From a checkpoint of a small class-conditioned spectrogram diffusion model.
Model: arch dit, moe top_k, num experts 32, patch size [16, 8], layers 14, width 256.
Training: soap at rate 0.0026, 16300 steps, batches of 256.
Data: trained on single English command words and digits, spoken by a formant synthesiser in many voices, 78125 training examples, 53.4 epochs.
Rows from block 7 of a small class-conditioned spectrogram diffusion model, named by matrix and row number. Rows with one number within an expert belong to one neuron, the router's apart. Each number is 128 + 24 x the weight over its row's rms, rounded and kept within 0 to 255. All counts start at 0. Numbers have three digits each.
Before each expert's rows are labels from the 100 clips, of 14848 (inputs lightly noised), where the router gives the expert most weight on average: "top examples" is what is common among them; "peak on" is the class under the peak. Only what is clearly more common there than usual is listed. The data: single English command words and digits, spoken by a formant synthesiser in many voices.
# router: router (model.blocks.7.mlp.router.weight, 32x256, trained with AdamW), inputs 208-255
# up: expert up (model.blocks.7.mlp.up, 32x128x256), inputs 208-255
# down: expert down (model.blocks.7.mlp.down, 32x256x128, transposed), outputs 208-255

# expert 23
top examples: /s/; /k/; /ɪ/; word: six
peak on: /s/
router.23:106142128114112153081128104148118155122147144122089142114139099153106172123131120147108141158152148105165116129098107136168133114137104120147150
up.0:167128097101128091186157077128128128128128099128128145105078144192128128128128128128128134128113128128128128158128128128169128128128128128128078
down.0:128128128128128128128128128128128128128128128143128128128128171081128128096128128100157102128102128170128170128128128065128128107128128128128156
up.1:170128128128128128128128128079128128128128128128128140128128124128128105128128111128128128128209190128146082128128094128128128128164244161128128
down.1:064100128128142161160128128128128128128128128195171128148128128128128183128128128166128128128210128128160089128128104128128128128101128128168128
up.2:128115128128128128128128128128187128128128128128128128083128128128128128102128128128128128128158118128128128128067128128128137128128107128128128
down.2:128128128128128128128128128128128145128128128128128128128128128128128128128128125209128128128128128128128128128128128128089128128099128128041088
up.3:128128175128128128128128128128128128128128128128205071128128153128128128128128128128128216128128130128128128128123128128128128128128128128128080
down.3:128128128128128128128128128128128128128172128128128128128162128176117128128128128128128128128128128120128128128128128128046128128128172199128128
up.4:128128128140128128128128128128128128128128128128128128128128072162128128128128125128128128128128116128128128128128128128089128128128128128128128
down.4:180175128109128086128128149122128128128164110159128128128128128018128128128128128128128090128128128128128128128128128128119128128128128128128128
up.5:244128128175158128128039128128202128128128128128128128128197128128128128128128207128128079180128128128158128128176128128128128123128128073128047
down.5:128166128128128128128128128093128128128128128128128128128128128124128128128128128056128128128128128037128199128128128128128128128128128128128128
up.6:064128072094128128149165128128128102128083128128128103128128128128128128128082128128128128175106128090128176128128128084128128128154140128128128
down.6:128176104089128128128255167128128066128128128128128128128128134128128183128128128128128128128118128128089128128128128128151128128128128128128128
up.7:094128128128128128086128090128128128136081076128128128128084128128085128128128144128128128128128128128159128108128128159108128122170181128128128
down.7:128128128128128169128128128128153128128146144128128133087167128128119127128128128106088128128128128128093128231128104054128128123128128158170128
up.8:128128128208128128128128128128128128128128128128128128128095128036128062128128128086128128128162128128098128128128128128128128128128128128128128
down.8:128128128128160128128128128111128128153128128160128161128128128128128128128128128128128128128128128128128128110128128128128128128128128128128128
up.9:128128128128128239128128128128128128128128128128128128128156128058186128128128128128128128128128128128157128128128128128128128128128128128128128
down.9:128128128128128128128128128128128128128128128128128128128128128128128128128030128128128126069128128128128128172128128128060128128128128128085128
up.10:165215128084128128128093128128087128128140128128128128128128128216102128128128128154178053175173076128086128033128128128128093128130179128128128
down.10:128128153182177128128128128128128087128128128071193128128128128122128128081128128128129128128203128090128128128128147128128128128156128128170128
up.11:168128128081128128128128068128128128128128184128130128128143128128128128202159128128168128175128128128126128129128128197083128141192128128093128
down.11:128128133027128081128128100128128103082128067128128128128148154128098128196162179166155122154128132128186164128128224128128128094104128128128068
up.12:128128128062128128128128128128128128128098128128128128128128128096128128128128128040128128128128187116128128128128128128128128115128128097176128
down.12:128128128128170128128128128166128128128128080128128128128172128180128128128128128139128142128034128041128128128081128128128128128128128143128128
up.13:128171128128128128128085128168128128128128128128128185128157128128080097128128128065128144183128084128128128062128182156128128119121128128128121
down.13:128047111128076128128155178175158128127128128128128128128128069128156128128128128128102128128142128093128128158128141093128128128128110119085128
up.14:106128128172128084128128128128128128128128128128128128128103050128128159128128133147128128128128128128128128128165128128128128161128128128128174
down.14:053128128128128128128128128128128128128178090128128050128128128128128128128128128128128128128128128128128128128128128128128128128128128128128128
up.15:128128128128128128128128128128128158128128128128128182128128128235128128128128128128128128128128128128142082128128128128128128128128128128098128
down.15:128128128128157128128123128053128038166128128128128137128128128128128128141128128128128164128128080128115128098128128128172128128128228151128128
up.16:161128128128128187097128128128179149128128128128128128128128128134128156128128134128173128128128123128140128128128128128128135128128092134173097
down.16:051128128086128086128135122220121128153128128128128128128128128128128128128103128128083128128128128122128148128147079179128128128128128128128128
up.17:037128128128128128131128167197128128156128128128128128150128112128064128128128128128128128128128078128128128128089128128128128091128062113128128
down.17:099128128128128128101128128128128128148128086086128053128089128128093128128098128128128128128128128181106128128130128128128128124128128128128079
up.18:128128128090128128128128128128168128128128089128128093128128156180128079077128128128128128128128184128105128128128128128128128128128128128128123
down.18:128128134128116128128140128128128095128128128128183054128128128154128128128087123128128128128128128179086128128128128128182128128128128128128138
up.19:128128128128128128128128128128128128128128082128128128128128128128128058128186128128128128128128128070128128138128128128128128144128128133185060
down.19:128128128128128089147127128128102092128128128141128128128128110128128128128128128162148128128150128128128128128128128128128128128121128128128128
up.20:128128128128128128178128128128128128128081128128128128128128202128128128128128128128128128131147128128128128128128212128128128128128080128128128
down.20:128128128128128128128128128128128128128128099128233118128128128128128128128194128128128014128128128128118128128128128128128128128128128128128128
up.21:128133128128128094128090128170128207128128143128081128128128165128119151179128128128128085128062128084128180128128128170128128128163128103204128
down.21:118128128133169128128121146198128106128128128128128182128128145128128128128128128128167128128083128128147128128128091128122128128137128128128128
up.22:062128128128128128128081148128128128183128127128082128192128147105074128130128128128128128128109128128141128128111128128128128128128131128128128
down.22:126128128128076125147158154136128128116128128128102128196128145128186128193128128128097093128128128131135138128128178128085215158128128112138104
up.23:128128128128128128167128128128128164056128181128105128192128128132083128149128128128202126155102128128128128128098128128128128096128128153160128
down.23:128128128128128128107128128128080128150039128128128147149075147097138146154128128128124128138128106128128128030119128174128128128138128128099120
up.24:167128128128066143128128128128128113128128115128159148063128102128166128085157128128128128128180128101128059128128128128128128128181166144128128
down.24:128128128128071128128128128128128128128128171128128128128128128128193128128128128128051128186206094128095128128128186128128128128128128167128128
up.25:124128078128128128128128128128128128128128128128128204128128190149128128128128128128167094128174102128197128128128128128128128128128128128128128
down.25:128128046149128128128128128128128128128128128097128194128128128128128128128129128128128128128166128128128128128128128128128146150128128147128128
up.26:077128128128128128128115128028128128128128128128128183128128128111128128128128128128128236128128129128193128128128128128128128086128128128128128
down.26:128128184158128128128164128078135128128128076128128078128128128128128128128128128128128128128128128128103128128128128128180095128093128128084128
up.27:081140160176128110090128128162081099128128128128088088159087128128103204163109128160128160101110141128125182098128128136128091153128128093184128
down.27:128098146177143128155085128128064128194128153128128128165163128128169081128106128128128128122128156070077128129128128128122094128144128097083128
up.28:128128149128128128128084128128128128160128086128069128128102154128105106126128162168159128128155128128128128128100171128128128128128128128147128
down.28:128128157105088128128128087128156128107133128128128128168128086128128167128128128128128128128174161164056128128128128128128082153128128160128093

# expert 2
top examples: voice: child-like voice; /ɝ/; white noise; /ɛ/
peak on: /ɝ/
router.2:124134099111140144150134142119163111141110114153138167126123108165120135108119113161130102176108121140112160143145141157116146145127159136134156
up.0:128128128128177083128128128128144128128083128128080128128128110128128198154065128128171098128204128128131128128128128128183128072128128128128167
down.0:128121145128128128128067128128128128128128128128158104088128128128174128128137128128128128129063128128112150091138128128170128128162128128128124
up.1:128128138128128128060128128128128128203128128128128152125128128037128128172128128128128142128177078128117128093128116091128128128128128128128105
down.1:128128128128128137128128128128128128128128128038128128128128128209128128128128128128128128128141128128128128128128128128128128128128208128128128
up.2:128147154128162103087128128145128128128128128128128128128143128128077128204109128128128128120099153154136128128128038128129149128128164128128115
down.2:128104107128128128183142128128128131085087161128175157128128052128161128134110095128103128128108128128078128146157082087136128062143128128086128
up.3:149049128088128128128128128156128128128128128128128128128128128128128128128128128157101128128128122128128186128128128134128161128128128128128128
down.3:100128128128128164128128128128128135154128128128128087091128119128128128142128069224128128133128128128128128128140128170116105128170128146167117
up.4:128094128128128128080128128186153202128128092128128058128128143209128128153128128128157084128128128128128128111128167128128128198128128081173149
down.4:146137154059128084128076151120106208128100128128128128128128128062128156117128087128083104128128128128128128111126142128057128128130128090043057
up.5:064128185119128128128128128128128128128128128128128128128128122128128128128128128128128128128128128060128128128128128128173128191128128091128128
down.5:128128128152128128128128128128128128104128128128128128128128128128128150128128128128128188128128128128128066128128128128128128128128128103128128
up.6:120109146045128131128128087128128128128128128128145147061088171128128128128128172165128128128106128128128159186048141128108059128128128127128128
down.6:100102128051138128128128128112128193128125128128128128130132128096128128128128091128099128128094128101128128128024128128128087128147128128128128
up.7:128128108128221128128142128128128170128138130128112069128128128128128124205182128223128128128128128128128168128185086184174128091128128128128128
down.7:128113128165128128128088128131128169128128128137128128128128128162128114137158099120128128098128111128115128211128128070128147128128113091128127
up.8:128128128128128128204128128128128128128128128128128117128128128128128128128128128128128168029128068128128128128168128128106128128128128128128128
down.8:128128128149128128128128128128128128128128128128128010128128083000128128128128128128145128128000128128128128128128128128128128128128128128128100
up.9:128110128162127128128128128128126128156128096128128128104150095128205133128128128128157128152128115128128128128196128200128128067128128128128120
down.9:128109109128128155128128103214128128084160219128128128125128093128128168128128061128128128200128149128128131094128128128128128128141128121128128
up.10:128128128185128128097128128128128128128128128128080071153103128128065128128128128101103128106076184128195128121109124128128128128128131171128180
down.10:136172110128095128128147128128128128176128150128177128128128128128128087128049131172128128128128128144104128155128205128173107128073128174105128
up.11:128109075128128128128101128128142128128128128128128128128094128128209128160128115066128128144128128129128128128155128128128108128128123128168141
down.11:128128128128128128068128128153128162157121171128128128128128128203128087128153128067128128128128128128134128145128164128128128109128128128143128
up.12:128128128128128128128128128128128128128128181128128128128085128039128128128128128128128051128128128128085128054128128128128079128128227128128128
down.12:128128128128128128128128128128128128128128128128128128128128128128128128128128128128128128128128128128128128128128128128128128128128128128128128
up.13:128128140143128128128128128128128169128128128128126128155128128128128104128128128123128094128168128128232128128128128128128128128128194128128069
down.13:128128128128128105128128128216128128128128128128164128128128128128128128128128128128128128128128128128128128128128128128128108128064128128128128
up.14:128128128128168128157128128087128128090128176128089128128128168128128128129128174128128128128128099128128161063091107128128128156128128128128128
down.14:153128180128182071128212075128128128128017115128128128128128159128128128172128128128110153128128128128136128105075156128128142173128128128128128
up.15:128194128128128085108195128188128128128169128128128128176128128043128128128128128128128128128098185128084128128128128056128128211128128128128128
down.15:128128021128128128100128128128128128128187128128090128128128128128155128128128128128128128128128128128128128223128128128128128128207128058128123
up.16:128128128100043128128128128128128128128128128128128073128128128128128109128122128156128200128128128128128128106128128128128128092128128128128128
down.16:128161128128128128128128128128128128128128128128072128139099131128128128128128128089172128128128128024128165156098128128128128128128128128128101
up.17:105140183096128131128075130079104128142072128128128120088110081114128128175073179128128082128115128128128190128180128128128128128128128128127128
down.17:110136128128128086106044128114128128113128128128128078130128168128087128128097128128128153128154128128128166128128128128128183160128128166128128
up.18:096128128128128128128082098092128128091089128128128128128128128179128090128128128128157100112113067108128128129128128128179128035128128128102128
down.18:123128047128128128128128149141128128130128128222128128128128107128128128128128092128128128183128128128195128128128128128156128128128128128150128
up.19:182108128157156128058128182163128128128128128128128128163128128128128128122128128128128128128128203089128128128128114073128137230128120183167128
down.19:128128189132114063176128171128128128128182153128128128170128128186128101128128128128128128055128168128128128111145128151170128082118128128052097
up.20:128128104128128124128128128128128128105128128128154177128128128236128128128128128128128128075128128128117029120128128128103128128128128128063128
down.20:128128128128128128128128128128128128128128128128128128128128106128128128128128128128128243128031128145128128170128141128128128128128128128128080
up.21:142128128128164128129122128164128108110024040128102166128165081128128182145128178135128128128128128086128128128128128128128138128152180128204138
down.21:128128197141148128153128133128207128059159178128128128128208183144128128128128198157119128128128171101128128058128128180128128128128128128128128
up.22:141128128128179091128100120162128104128105151128075185128128128128112128128128110128128128134128153128097128128141128128128099128128158128128128
down.22:128125188123128090128175128170128128148128188128099128099128049140072095128148161128128140081128128162128107142128128095128076128116123144114128
up.23:104157128128081128128119198128128128190071128128111128128125128128128128184158155128092128128128128128123128128128128128128128173128143128128128
down.23:088181128128080178128110050128156152128128128128128128128128155155062128128093128128128128174110109128128128128128128203128158131123128128128128
up.24:128128128128128128128128125128128128128128128130096128128128072128089078128091128154134128128128128195128128136206128185119128055128131128128128
down.24:128128128128205128128128128128128128133156128128111142128128128128128128125098128189128133148128128128128128128128085108128128128128128128128128
up.25:169091128182128128031146095092160128128174128128128149128128128155102087128128128087107078097130186128192128128128147128132128133128162128153070
down.25:098128131147158126128177128167122128128128128128128128128128128128128146128128128130128096128128128131128128128128128128128128128128085128128128
up.26:128075129121128128128128128128128156128128128128128128128110094128128128128128128128128100128128028102128054128135128128128128110128128128132128
down.26:128128128128079128128128132128128128128086128128128128166128128128128128128021128128128128128128128128091128135191128173128128128128128128128142
up.27:128128107107126128128097128067128128128128128128095128128128128128128085145128128128128128128128145084128124105128128128202128128128128128128128
down.27:128128131128114128128128128128128140095138128135128200145128128128128071128128128128128070128128163128128128128115146128128158128128189070128128
up.28:026128128128128134128128128128128128128128136128128128128128139100128125202128128128128128128128128128128128174128128128128128104128128128156128
down.28:128103161128128108128128128128128128128128128255084128128170128128197128128128128106128128128128128077128128128128153128179128128186128128128112

# expert 31
top examples: /n/; quiet level; /w/; /ʌ/
peak on: silence
router.31:099095114098116150149131156127087145081105139146161139128122133079127144135139084116148109129158121162079146153111127125082143157099110126129100
up.0:128128128128195094128128128128128128074128128128128128167069128128128128128094176128128128128128128128152128128187073128074128195128119128128144
down.0:128128088128128128128128128128128128098128128128128048128185128095128128148172128084103128128128133159128128135128128128128128128128103121128222
up.1:128128128128180128128111144128128128128128224128128128128053172128128139128128128128128128128128128128128128128128128128128128128165128095137128
down.1:128128128128098128128128128153127145079128128135128128128128128128128181255111128128141073128128128128128128128128128128128128128128061094128128
up.2:128116128128128077128128097128128128112093128128128164128128128128128128128128128128128128128128128128128128128128150128128080128178128128128128
down.2:128020168078093128128128128150128128128128128094131128128128128128155128128128115099128128128152128128128166241128156128128128128128128128136128
up.3:128128128128097147128128128169128145128128088128103128128128103093128173128128128128128128128128128128128128128165080128169128128128128128077128
down.3:128128151128128128128128128128128090128128128128128128128128128076109128128128128128128128128082146128128154128128128128134128128128128128064128
up.4:128128128117099089128132128195128142128128128128094106128088059128118128128128128128128128128128128124131108128128122118128067128128128128115117
down.4:128128119115128128128128190180128132128128128128181128128128128104128128128123128128128128104115128128158146128128128128103124128128094128128141
up.5:128128128128088128128128187128128128128128128128064152090128128128082153095203132153128159128106128120128128128128126118166044152128128126070128
down.5:128128128128128094128094109128128128128128128128128128128128128128128045128128128165128128128128128128128128128128128128128135146128128120128128
up.6:188128128122128128128128043128128128141072128132128087128128128128162128188142137128128128085128128128128128128190128091128128128128234128128128
down.6:128128128128128128128053156128094128145128128128194128095128138128150128144128135128128128128128085072167128128128128128056000128128128128203076
up.7:193128128128128128128128097129210128128144174128128128128110128161128128128128128128128128100128128128126128128128128128128128128102098128074128
down.7:124128128177128127128128128117108128128128128128128128180118128133128128128128128100128196128128128184119128128128128128128128128128128128106128
up.8:128174128128128128128128083128079181128172128128080128128128139172128148195128128128128128128128128128156103116149052128171128128120128104119128
down.8:128110128128138128128182128128128128128128128128128128128128128188128088108128102128128119098112128128041128128128128106136128128157128099128128
up.9:211147128128128128087128125192128080169128128128128128128128128128128128148178128128134128128128128097086128128128128128059128128125127128128135
down.9:128128128128128101062128128128128138128128128128128128128128155128128128128108128120128093128098128128128148128125202120128128128128128128128128
up.10:128089128128232128128110119128128177128134128128128117128077128128128128175076128102128128142128128128128128128128128144128128128141128203198156
down.10:187128128128082128128143129099128203113128128166128128128191128128128143128128120128209121145167128128115128128128128075157128048122184198128128
up.11:128193128128128128128128150128128128082128196128128128216180128128178128191128128128128128130128212128128128128128128128153078128194128128245128
down.11:128128228058157128128186191128128128192128115128128135128128128128128123119128128128097128128128128128128128078128128128128128111128133128128128
up.12:128128151128128128097073128128128128132128128128128128128128091128071128188128128128128128095128128128128128128119128128171128128092035128151128
down.12:128128128128128128139153122128128099128144154128191128128128128128162128128128128119128089128128128128128128128128128128128128118098128128128128
up.13:128116128128128128128128128128128128128128136128072128128128128181128175234128144133101128128128128098128097128172128043128128128128128114128128
down.13:128128087128090128174128128128128128184128176128128128113191159128110137128123128128128128191128128085128128128128122128128128128128128128128194
up.14:128128128128159128086139128131087107085128128128128128128128128128128128128130128128128128128128128128128170128168153128150128128128128128128128
down.14:072060172128128128128128128121128128128128128128128128184128177077128128141128128113128194128088128128128106128128128128128082083128135128138145
up.15:135178128133128087128128128128128128128128128128128096084074128128128128128128128128128097102063128070128128128128128128128128128128147128128128
down.15:128111128128128082128128128164128142128128128158128128128103150128127154120128128155128128132128128113161128123152125128128128128155128128128128
up.16:128128147128128128077181128128128128128128147128128128095128042128145128128142128128128128128128128128128113176119128128128089128128128128128128
down.16:128080128128110128128034128128128108128173128128172128128128128238128156128128128128128123156161128128108137004043110128128128068158128128128128
up.17:157128128159128128155128128128161095128128128128128128128128128128146185128128180128128056128125128109148128128128128120128112128128144128189128
down.17:128173128168128128066128128179162171111128128170128128128134113128128128128128128128101128128128128128128128128150128128120141128128128128128128
up.18:176128128128128128128128128208112118128103128128099119128091128106128128182078073128179109152081128128128121128161128100128128069129128128128052
down.18:128099128128128128128135176111128128128128128128128128128063083128128128128128128128128128128128128128128161128128128128128128128128128128128128
up.19:128149128128128128067128128118128201128174128128128128128128128152128128128128128128128128128128128128128128128198128128128119128128128128128128
down.19:128128128128187190128128128145128128128128128176128128128128128128133128187128128198128131064128128105147128128128070128128128128128221128059125
up.20:195128128128128128156102128128128111129128128128128119128122128145105128184128128128128128128186128128128114128128111127162127128131095128128128
down.20:128128128128128112132128128128128128128128128255115135128128128128128128128128128128128042178046128075128128128128128128128142128128128128128102
up.21:128128128128128128128128128210128128174128169128128058147082128128128128128144056162128128128128128128128103128128129128128149077128128128128128
down.21:128128104128128128128128128224128128128128128128128067128128128128112128128120128128128128106154128128128178128128139128128165128128128119128128
up.22:163111128118128111128128128115128124128128128128150128128128067128128128082128151128091067128128128128128128093137128181128128128128128182180128
down.22:128128128128128128000128128128128128128128128128128128128128128123128128128128128128117149128128128128150144128128128128128128128128128128128085
up.23:128049172128110142128128128116128128128093128128128163128069128128082128128131128128128128128128128128128128110128128128128128088101128128128128
down.23:128128128213128128128128128128128142170060128084128183198128152128154112066128142128128128128128128171151138128128128128128133128102077128128137
up.24:006128128128128146075179128128090128128128128128096128128158128128128128128128128128128128119128128128128128128163128120128128128172128128128128
down.24:128128081128128128128099128128128128128104128128128101117128128128128128128136187128128124128128011128128128128128106128189112240128168128128128
up.25:128128128134186128108128128128128128100147128128114128128094128128128087128102128123128160147128128128090128128128128128128128128172128193135061
down.25:128128141164086141128128128128128112128130158128128088089129128128128182081047092128104128128128153119076128121161145130128119128128128128060128
up.26:017080128128128128128128128199128128161128128118128128128128128071128128128128128128104128128128128128128149089128163128128128128128128128128081
down.26:188128128128128128128128124128128128128117128128128067128061128198128128128128128128126128128128128110128190128128096152149128128128190048128128
up.27:128215128128128128128075104106128184128128128128128077128124128128128128128128128114118128128128128102128128128128047128162128128210174127151082
down.27:109128128128097128128139128111048128173135128128120128090128102128128128126140086122128128128133128128113128097128129063128153207128128128128128
up.28:099128128128128128128128110128128128143128128128128128128128128128128128128118128128128128128164128128128128128128128128128128128037119128128120
down.28:099164128128128128128128158094128128128128108128128128128128128178128128128203128128128128128128128128133128128161128128128128139128142128128180

# expert 15
top examples: /m/; /j/; /u/; /v/
peak on: /u/
router.15:079144121114158115111104122110097136145168122143127131123115148112102153118126139122151123100088140133139163118120105163146094110143153136121106
up.0:060128071124149116139128130164123128162128128128128128128113102098128128199128128128128128128128128128225128128118128128105161082128128085077128
down.0:122128125128128128128128064082128128128128128118068128071159078128128128128128101128128128128057128148020128128102128114128175109128128068170128
up.1:128157128133128128128109128128128128128105128128109128128128128128128128125128128128193067128128128128128128128101114128128179131163128128099128
down.1:128128188222128128128128128128151068128173128128128128128125128079128128135100128128128128144128128164128128128080128128128128128089136128128089
up.2:128128128128153106128128127128099128229128191128128092145128167128128163199113128128128189151128128128061128128068128137128128128128057079128128
down.2:128128128167128071138128128128128128128123136128128128070128128201128128128128128128128128128177128128128128128128128128128128128061128128128128
up.3:128128165128098128128128107128128128128128128128128128095128128172213128128128191123167062128128097128128092194128128128128128128128128166128128
down.3:128128128128128128128128128128093128128128128093128128128143128128141042128075078195128128125128086128128128128128128128128075128174128128128128
up.4:128128161128112128095128128168127128128098047128131128128128128128128128128157128128100128088093128128101128092128128128128128128107122128177086
down.4:128128128128195128121128128128121128128134128128128111142032099128128128128121128128179128128128128128128162128085128082128128128070063128179128
up.5:128128128128128128128128128189128128128128128128133091128128185225140181128112128197128128128088128128128128128128128128163128128128128128128095
down.5:128128212186067128128128103185091173128128128128128128128128128128124128173083151128073128128128128128193135128142073128083128128128128128128159
up.6:128128167128128128128128128128018128128128128128105128128128128143142128135128128164158128128128128128128128128128128128128128128128128150128128
down.6:128128128128128161128128107078128128128128128128195128128128113128053128128128110126089128128128128114062128128128128128128128128166128128128128
up.7:128128128128173115128128120091128112128108128128107103171128128149084128156128128128128128128119144123128172114097084128107128099162171128128128
down.7:089128119128116128113152128099128128128128128128067128146128142133128128171142128128128128189128170145128158114084119086128145128128128128128120
up.8:128153128164228149122128128185120128128128128128128128128128081128128138134128128126128191128081128128128128128128128128128128134128167128128128
down.8:128108130128128128128138171128182128128128128128128128149128148128128128128133125128109128128128128128128128131128128129128128128128128128128114
up.9:128128113128128128086128128128128144073128145128112128128128128164128039130157128128128091072128102128128128128095128128084128186128128128128109
down.9:128128191168128128128117068128128095128128133128174128128128208117128128060128128147189112128128128128128128128128128020128128128128128111193108
up.10:193128128128128128128128127128152128104170055128118128128128128190128128128128128128128030128143171128186124140120061168082128128128128128128128
down.10:128087128128128128196053128128128128128128202128128128087109136128128122162091128128128128128128227128041128128138113128128128083128128128128128
up.11:128128128128128128128113128128119145128128128128128128062128075134210149128150117110128130128128128128078103128128114128128069128160134155073128
down.11:122175091128081113137128128128106128128130128128128128107128128225074128128128218128128128128042128128163128109128077128128155128111128128158128
up.12:128128060105128104128138032128128128128157190128128128128128128128101128128182169128128128128128128175128152128128128128124128141064128128127128
down.12:128201124185128135128111128128128128128157103142128128128222128128128066128128128146128128097164128128128128079128178128128128121140128150128128
up.13:128128128148177128080095128105128128128167151128128128128106128128128128189128128176128128128148170128128128127182128099128128103128128128128128
down.13:128081128181059093128128159128128219128128084131128128128128060128128128162128128086128128082128138128128147125128128086128128128109128135128157
up.14:109178128128128128059128197128152176130128128128128128128128128147128128214128128128128128128128128128143111128128128178128128128128160163129128
down.14:128134101128128128172085128128128143128128128128128094128128128144128129128128128128184128162128128128144128128183128128128128128128128202095128
up.15:128128128128152128128162128128128128128128128128128128198128117080128128128096128128128128128128140128128128128128066100128155128128191128023190
down.15:128128128128128112128128128128128128128090128128128128128128128057057124128128128128128128152128154096095128128121128128128128182128128128098128
up.16:128209128128128128128117118204128145150128128128049169128128128128128168128128153128143080102128128128064128083107128167195128128128128128103115
down.16:118128128128128128128128084159128128140128128128159128128128128128072079183128032105128057065135151128123128128112128128115128128093128128135194
up.17:062202128128128128128128128150128128128128128128128128128128128189174128194128128128179128128128128128162128128128128128128128060128167128128128
down.17:137128128128128128117128128128128113128141128128155128128128129128107128128172128164107128128083128128128128150149128128128079180139128128128128
up.18:138128115093128128128128131139128128165128128128128128128118128128134101128094128178128128128136099128128128128152128128128128128128128128128128
down.18:128128128094128128128128128128128128128128078174115128128128128128128128128128128128128128128128128128128128128128128128128128128128181128128128
up.19:128128099128128155114128128128127151128175098128122128086128128128192129077128122195128083055128128128128124128128128183144128128128081128128128
down.19:128128128163128128150232128128076128128128138114128128128128128047126128128128128128098128128128128178128128197128181070128122175108057128128128
up.20:128128128128128057128128128158152128128128128128128128128128098128128128128128121128128128064050128128128128128128128128128112128128128128128128
down.20:128145128128128128128128128128128128128128128128190128128128128128128128128128128128128128128128128128147128128128128161128128128128210128128128
up.21:128129128128128128128128128064162128128128128128083104128089128128128128182128128128128128142159128125128081128128128128128128128128115208128128
down.21:128152128128128185128128128128128128128128128128128128128128128128128128128167098128048128128128128128128128128128128094128128128128128164128128
up.22:128079128128128128152128128128128128120130128128128128128128128109128141128128128128128128128128128128128128128191099128128128090128128147128142
down.22:128128171128128128126128137110128128129142128128128128128193128156128128138128100128128148128128092082128128128172063128128140128120128175128128
up.23:128128128128128164027128128128139128128128128128073183128128128128128128128128128128128128128186128128128128147128128218128128063196128128128069
down.23:128128128128128128128128128128128128128128128203128128128128128128128128128129128128117128131128128128128161128024128128128128128128128128128036
up.24:092128128149128159081128128128128163066128128128128128088091164128128128175146128128128128128128128128128128128083128128087128128128157058128128
down.24:128203141090128066055128085128128125105124128073128128128065100142113128050128128115128128128128140091128113128128128149128128128128128201128128
up.25:128128150128128128096128074086128128066213086128128128128128128128101077074208128117128100128128173128128128128128128182128128130128188128128128
down.25:128128128128128128129083092128128182106128128071106128144128189128128167071128147128128128128128128128128128128189128181128069074128128062128128
up.26:128128088128128128128128128128128128128131128128128128128128128128128128144128128128128128128128128128103130128128128128128128128128121128128080
down.26:128128128128128157106128128128128153128128094128128128128128128128128128128128128128128220128208128168128128128196128128128128096128128128128128
up.27:128128128128128128128128128128128128128128128128128128128128128128128128128128128128128128128156128128128128128128128128128106128128128128128128
down.27:121128128128128128128138135128128128128128104128128128140128128206128128128128152128128128128128128128128128193128128128115128128128161128128128
up.28:128169128145181128134128128171065128128128150128098128140108128099069128148128128128128091128128203128099167085155128128172128128116128128128128
down.28:177128128152072126130128128209065108128128137138128116164175128128182157128128128128128102128128128128128128128180128133094128128128128128116128